Rows from block 2 of a small image flow-matching model, named by matrix and row number. Rows with one number belong to one channel. Each number is 500 + 25 x the weight over its row's rms, rounded and kept within 0 to 999. All counts start at 0. Numbers have three digits each.
After each channel's rows are labels from the 100 images, of 14976 (inputs lightly noised), where the channel reaches its highest value: "peak on" is the class under the peak. Only what is clearly more common there than usual is listed. The data: made-up waving flags.
# convs0: first 3x3 conv (model.enc.1.0.convs.0.weight, 128x128x3x3, each kernel summed), inputs 0-63
# convs1: second 3x3 conv (model.enc.1.0.convs.1.weight, 128x128x3x3, transposed, each kernel summed), outputs 0-63

convs0.16:464489439486510510492492493529472501450521459491491513519522453509521507508477495485476508512510484467511491479520492478498492487497529492498513494521490437544505509509472507497500515510514537
convs1.16:534489490499563486521526542467537494510525512510500480458454527494512474502515501548499483537504503543519494521543515457530540525483473496513477482499522485507506415470514513546501484510490526
peak on: backdrop

convs0.124:489503445501486528500499374510492534526550468527525500526486507513488525509504504508496513479486514489515488538516474506510515508504473510541528501506515476503517509532463500481510518503531480
convs1.124:513562524504515495485506527522566542498475492471470480488495462508543472512489476465478488495522490513498493465486531528499460462495531456522502498495483454508520534492545474509478530540460551
peak on: flag

convs0.125:527534477524512532513527384513530505486555476530522519511489520502475461479495515511510529484502493501500474503500515508493503503516478509536499495492449500514483472501489485502479494455527472
convs1.125:477527506481500443479500528516496574527471520467479511475484463528539478501476493455517520491510525495500484466483509488496485451468544459490454487505469487542466493485501504538516512499467493
peak on: emblem

convs0.32:503516452517525517502516490513491510535458527481490489513503494511505501464481514519458495462495507512526521515492530497509488516508500506519553517444468469478450497466474490494516468476492505
convs1.32:512503525502459513487522515508490491503474487517516487479550476486539518575494490473513526491503493494498524513481489533512498528502487498462458515450504450540490504503523514516515502505516496
peak on: flag

convs0.87:521490505565511494565482496496521493478455515517524484461484521497481470482497552503526491490486517521497488518556514495499526524480499511524459510494514479500486467491501496530526495500506512
convs1.87:489520502524487460450547480479521493552489478490525479516520503491485518513522497512539520467448487459486499457505482492493501502482495494484529498518492548518494483496526498466511498507522461
peak on: emblem

convs0.56:505515467522526515494516513512498490543504504528524507516520515518522506534488528569499497502535517563532506510591518515513547521522520480515531526507512558537504516500543523516505521531512534
convs1.56:488480546491505505487494503503502442486489519480520484509474468487493508498484451463500528494489521482457528507473510478488453515490466515477463481536450484495501495425463522511508478515469453
peak on: emblem

convs0.73:478521568458526445468475482510451494458487509473481491489475461473461461457492462505496470463472509461472515465485452472497458457477503493494469477486498458486471499506450485466478500482498496
convs1.73:536504478542491497470515447519479493494507508503490486521522484481523517482485463510530528514527481489520484467444493473509528462478488470484508478504530515517487523485511503485541488530486508
peak on: backdrop

convs0.24:491484536497463479451441490454487492471527494490497462510490504518468425500514476485501505520476514487499507460492470505484435508501493507477479486478488482497541471505480501463501447462502471
convs1.24:506478488499534487459538525483507508503502448487536479505463508496513471502502522502511513534553508496512504538486515490474543498448481466463499506500492482499491475473566481496526504519491480
peak on: emblem

convs0.83:499515446500499489508516490490503469483471507521500447454494503510524478518480536480515507491485487476514514497497491507451481522480486439473522518522436492493519513521536493501558533515494503
convs1.83:514532488536470478509528517461510435483506480499512482489509509473499528483513480465521490495478481514436472490485519497527455459498469512541518516505491506522493487452508484515502483481493521
peak on: flag

convs0.8:476490498518538519523494390504512492500535446525499505485517492487509522489506515435525518532504509494500495548477495493489496497471479522490513471509478439494525494517482513480507481486515494
convs1.8:542496501510466457523511479487537517503524463462503476466489486494497458492497549517528465491504521492504511480519523492530474540487528493516493515512516515551512471463551469498502511525495527
peak on: flag

convs0.104:477448497549541501500536517509491480526530518498504505517502484544513524518496484482510463507530477520489489459493509533518491468508481525512506471474544451504535477561502500477513459520492507
convs1.104:512539512465516490522493510488507480526452492491530484476528508447523501492485494537484548524488530458547498516505485496490493487525517483515479498519489554514476505518483524541471482478487519
peak on: flag

convs0.41:471497469488504505502500500480454484476498486499455489496517516475471456524475504489466491536515517478518522503544526516496471524502520411483516496525411519522503477513488539487514495542501549
convs1.41:495475506510511498494529505506506461476494491486478478482468475531540545482480482486513472488460500516485478474520497496511526506413485522504535487455532457501488488503518492555482483481497526
peak on: backdrop

convs0.96:493485465517494512522516425480508507508515482444518507511520506505489450506509501481480509521483490507496582501479494436494511485507479516497490513496496477493516504491514499501506461509457475
convs1.96:479533505496495520477491517496492548523494479479489511461474495497517464542519528503502466523527519485492503484502519490498480492472507499511503492492519502534469514476504526515502488493515549
peak on: flag

convs0.66:492494477464477511465500502504489514465510499501478476443493479455467525487501461447458510498491477473504510494521467493466509521475480509494512510497483449523521484501482494469476511488480454
convs1.66:541512489524529491500472492464518489504500475486468524479479482502517492467497505506449462543500566514502459496521537483515491494475484500477502498499508507487501475515495509480510513520489528
peak on: flag

convs0.37:519538505521476467497493511490503491483473502462506527450534500492513504496502529472509511471518493510466473503472513477490490504485525501524493466492470447499485488471485522512506486488456482
convs1.37:481481505498483471572535467483503494479469472506504452503493535462430525502509509513544476508432516485497495487494460518491505516470473521486561513454511534489493471518509492487546503491534519
peak on: flag

convs0.98:468475528458527495482513502568465475487501500486504509519462489514511540529491481495495439477519486474478520497454479505516503457505471523512495477521540515508511518547497530437497473523491506
convs1.98:491484497508513518532482523496501493466490550513489542481573518536492483471501537523505499566501516486560479499501498476479511533534515480513477509485448502521498470551466485516538489475496471
peak on: emblem

convs0.40:517501502518521471488516500505476493492482484456468494474502476459501505490481472487469457458469468498488516509469472505484474460508502488535454491492434476478469508484477470483503518471483521
convs1.40:520511482473464463512505483501457469509490529550497495503507503488522490506493485504505526511526503524494479484475537505523520474441487487479509480491521507510491480486502486515532503518525519
peak on: backdrop

convs0.12:494441517465501470502460477508469486494478492488477489478482489476526490469519498485486502490476482490481483485430455507480484457505451506475487509514485458437516508497510462507480478510505527
convs1.12:496540495501500497493500491476497496509484474475505498494515556470391483472534503509518478512447524496484485506513497498492528511507457488501535498474546491500503468471549513457497513469517538
peak on: flag

convs0.114:536538441562479472520465502481519511520457492539525497492501506532476507506504553530417516497482506529496470508489512532513483529522496519501511491494516487495498517508485470481547511509499470
convs1.114:469502530430457510489496498533496492505531493452507482532488507481471488460500486485480498483490470433492461496484483491508503474522522498495521485557450569489487516483509521477498528473478456
peak on: emblem

convs0.33:452510517482547474495509494482472486493482497502446512510459482463508482475479474505480461456478493525475500486550467493475484501489502473478434508470514505497497513508510526526493481480475475
convs1.33:541497435472493515484477471501487483500522493490473477495527495489432463490482487513478480522501482493511472523483568495504531475440490494465512490467519442513505486495503507508500505540502564
peak on: backdrop

convs0.53:508519520508532526494532519523520506521514518518517486509526508505512538531497536530510526514526517532555541524536526541505530508531536512561524528511512561520504512489531488525478520512531521
convs1.53:476505545487487496515485548477481469473511534532497507482466501487517506478491457494525502522508531497427532492487498479493480513477442507481461483508483481486506481433491499514508478496500467
peak on: emblem

convs0.27:478533522480489481433512486496482531502463508480512512486537506475515477507488534466446486495534488465526509481450481510494500486509534486512484514536497525494504507504512456514519501491500524
convs1.27:502524497511523469503506502495473488496551498522518522476429509499502473508506478508512535541449500536474497483544462492472523545473455496467521497480504452497502493476518491493519520492526567
peak on: backdrop

convs0.102:456495455544513487499508528514489481527501526465509508524523481485500499501492525511367513534524486475506492472442483473495489486503471508475486530484517491529538499532504476497502491515482502
convs1.102:508491559488524536516466507478524477478487511468506493493526503516532523520494457483527494556496495443491464476513503491473505479511516483521477487483427486470533487541490533490506493482495466
peak on: emblem

convs0.5:499434435523462523468497479516483476526510492507473519486505474390484496506485419480480473491488501525488489479478537516484488500487488504437531489512483446477525522511496483508510476539504526
convs1.5:522513511513538459492518492492541493554474469488499466523495480445521532512527517557488493477524449486500510493497498506504481506554532497518485506490497589498507518469500494504511486486487493
peak on: flag

convs0.92:499507519515486488480506498497490511489487505481504537480530500494541460509497533475479496499477496501496489507459538530433460478502479489481441470519507478469481476478510463478455488443481438
convs1.92:480486509506485476568538492482528497475509489523502464508488522502447557481486448518521513505474467491484505471512470500518534487493487509509550515476499576511500491513499483498535514499517524
peak on: flag

convs0.77:498485530463524498489471482512484501508506493480511484489478478464526479474415492516490487476475475469464512481480464499491462449469484508515455486484456493485486519495451503470456518464480467
convs1.77:527499501518524494453553449507488511522502519472552499507502477498511486520462516522518530511535499483531490489473487484516520520472503473481551501454515569511486495486481495479447482535491508
peak on: backdrop

convs0.38:492475448498503504480519501522489506504492490491483498467484459482508507498445500522467504484552458442488495465478505479470476462492478479489490518519464477518517501514491489509512513552521552
convs1.38:501554467500502466480483508515497468518496505527523467511509490512538494493480515519452500511479505528546495474511497528509491518465506540478534516529555493487519466491520473479459518492515519
peak on: backdrop

convs0.126:475493451512505478496499506505462470512462473496491501493495496496497454492500505498487442494473515506503509491519502504519492511519499514461522458439490455514481481465467465468491477507511505
convs1.126:467514479509508473476507497468437494486543474529511506481489483459506498480502531532559518481521505492497505532503497454478522495492476508463491466507544520488459512445487491459520506523542492
peak on: flag

convs0.86:512504509488516515516515481529494485468537506554513496498510488480523522486479446470477389473518479527499505499520511512445510516453514516522475443514483439516490476507504503460509490490535505
convs1.86:507520502480500503486525507460524483524500493500506493497475526471458508454512510476505544532459524486496468499510490498518514497457478489482558519488504565475506505494479480476503502469506513
peak on: flag

convs0.61:502488477489482515500543514479510515507523521486505452528489507483484521501472529502489520537498493507548524471482524517495475485467512513518525504516445462496514524515507475506483508521514469
convs1.61:476518550529522507508491520498468496493506496509496460514483534535515498501510496481505468478502538507469538510474486474478504499498466492488498503478513492498507486444505521516478488473492530
peak on: flag

convs0.34:493501556480526481459457493510483488493469488477453474510455432467500477477424479495500482470435473503450497468491475486516467476482506480507470499488478473482501476494466477492493494497495505
convs1.34:511519463524493489513480469541511491503525511473467507494505444490520472494458482514508509498513434504499482469484462489537530516416482481495537489483510501497514511486485492503491499527493532
peak on: backdrop

convs0.99:526510532494522478516542522528525470482515530487492512520514530463493510471507499452506478494520505496496522520468503465489456487506491512504515508506542431535494524544507526496518499529487534
convs1.99:521537524494499538489499497490495478515489519502488543468517499516500507503494491462513501563427550462527484505515485492520501508478484486496487494476453481491520493553480518523501490492511499
peak on: flag

convs0.69:498486496488531487505474501472476506482472487475514467478491490504484475486475528469486460515477503475478470482459469502492449480477443490514446506494487491480502495496530495547494493489485478
convs1.69:535512478499524449497501447538482480508516488518530497523474470491510470505483503492523494486524468504479512497513486526502478489465493512495522502508540544534497523464489485508472509543509479
peak on: pole

convs0.42:480486530502498470505479486479490482503480476463457480491486513448495487490498456479471495453448480489477496487472472501508477501503481470461525519474488487480448494449474511460512467478477477
convs1.42:501484484469477473480507513513532489515501479487501520470464457517551489504488503502477513492527461525492499504497467484524489499424482498459539513478500499485492518437533497534442502512508518
peak on: backdrop

convs0.17:524516521486488475488488495517506494501471502444492517444495485494504500457495454457542510516474483497480506493492517491538535477500517504512525489475517436483511492504487535511488498473470503
convs1.17:508464468500479526494521493493494522494484486538497503526499470512494507553510509534515458500552483514519488479477460480475475509532502502489483493505505544514522516502536513507548519487523443
peak on: flag

convs0.6:497460533439487477508497509477490492494509507487481512561467497503500492475489465470495465500503532502486515475452504507513463453511487490485483499486496451487477504504469506505522476509513465
convs1.6:505515494465494525454534509550489505452493474521481555477509499507464460514513526559471494491522477509532457506463483491506503541577477494489499492498534508501504516490502509490453510526501474
peak on: flag

convs0.46:508482502513511472500506504494497484486466501463471505500495447501499487530457538493472497491463455528488497492452525496495471468481491451470466529480421499485517501501503437490489475507494517
convs1.46:484540466489488478517458498532474495502523500486472512499502459433545469494440476518468491498554491472479491514458485509521537523469505502481545493520518533492498503499486482509483506506511511
peak on: backdrop

convs0.20:514482472502527493521508508530492507473487493481481504491455455475471500453435485489501478472460491504502505493504552510503477485459528492499474480498470459463522521514495434529495501503514495
convs1.20:508508514501545475507490506465478497483507488492480505502485509473515486487484508534535471550542490496526435517482446470528543497482456489478519500465511514493463472500485517472506492536489504
peak on: backdrop

convs0.118:493489436522525514526523388491509520523534519542493498498500501504498509507503520510532497511489530515535490522517496505506517512492497505517519488485487499503536509535477488489492475495548497
convs1.118:478533535487495487476461540533548520530482450454487514513449504533509502499514457499499497451502463510474471486502513508492489479511519477500477478480492503506472505481562493507516515508449553
peak on: flag

convs0.110:498506561538523488508514538513472467514508563496507499506501502518479506495493536510513434526511474484489498485495509464473495500499480500499501448460503523528522510521458495448516482530456540
convs1.110:529495501496509494458495485491484464506490450473510490469528477492547517515484458443509565526481540451517512503476492508485458497492534480501468508498465444503526489511486521546509483504504477
peak on: flag; emblem

convs0.55:503534512481489531474489510529500507534555536469541495518501482517506520547494516499527514513510501511536527508493534487525520486505519502531532504531524539455496512513539549561500505487473489
convs1.55:513495502549515493527537513535541486473507514525494521494497515507517497443508462514466505485510552555472525492499489484467469523493484485530472515504479521462509501478506495493465485515503507
peak on: emblem

convs0.49:489517435499477504500498420505492471503491513482495501506515497523501513503509498491470525487504476503494394520490492471519498509505492428496491519503476484471546512523505508474517533488453452
convs1.49:495529529508467489497494441481494439523475487461453489486488509493521525482474496467546472500509515507480491483499526498506492481474522505520521518504515454537514493479471502558496479497486517
peak on: flag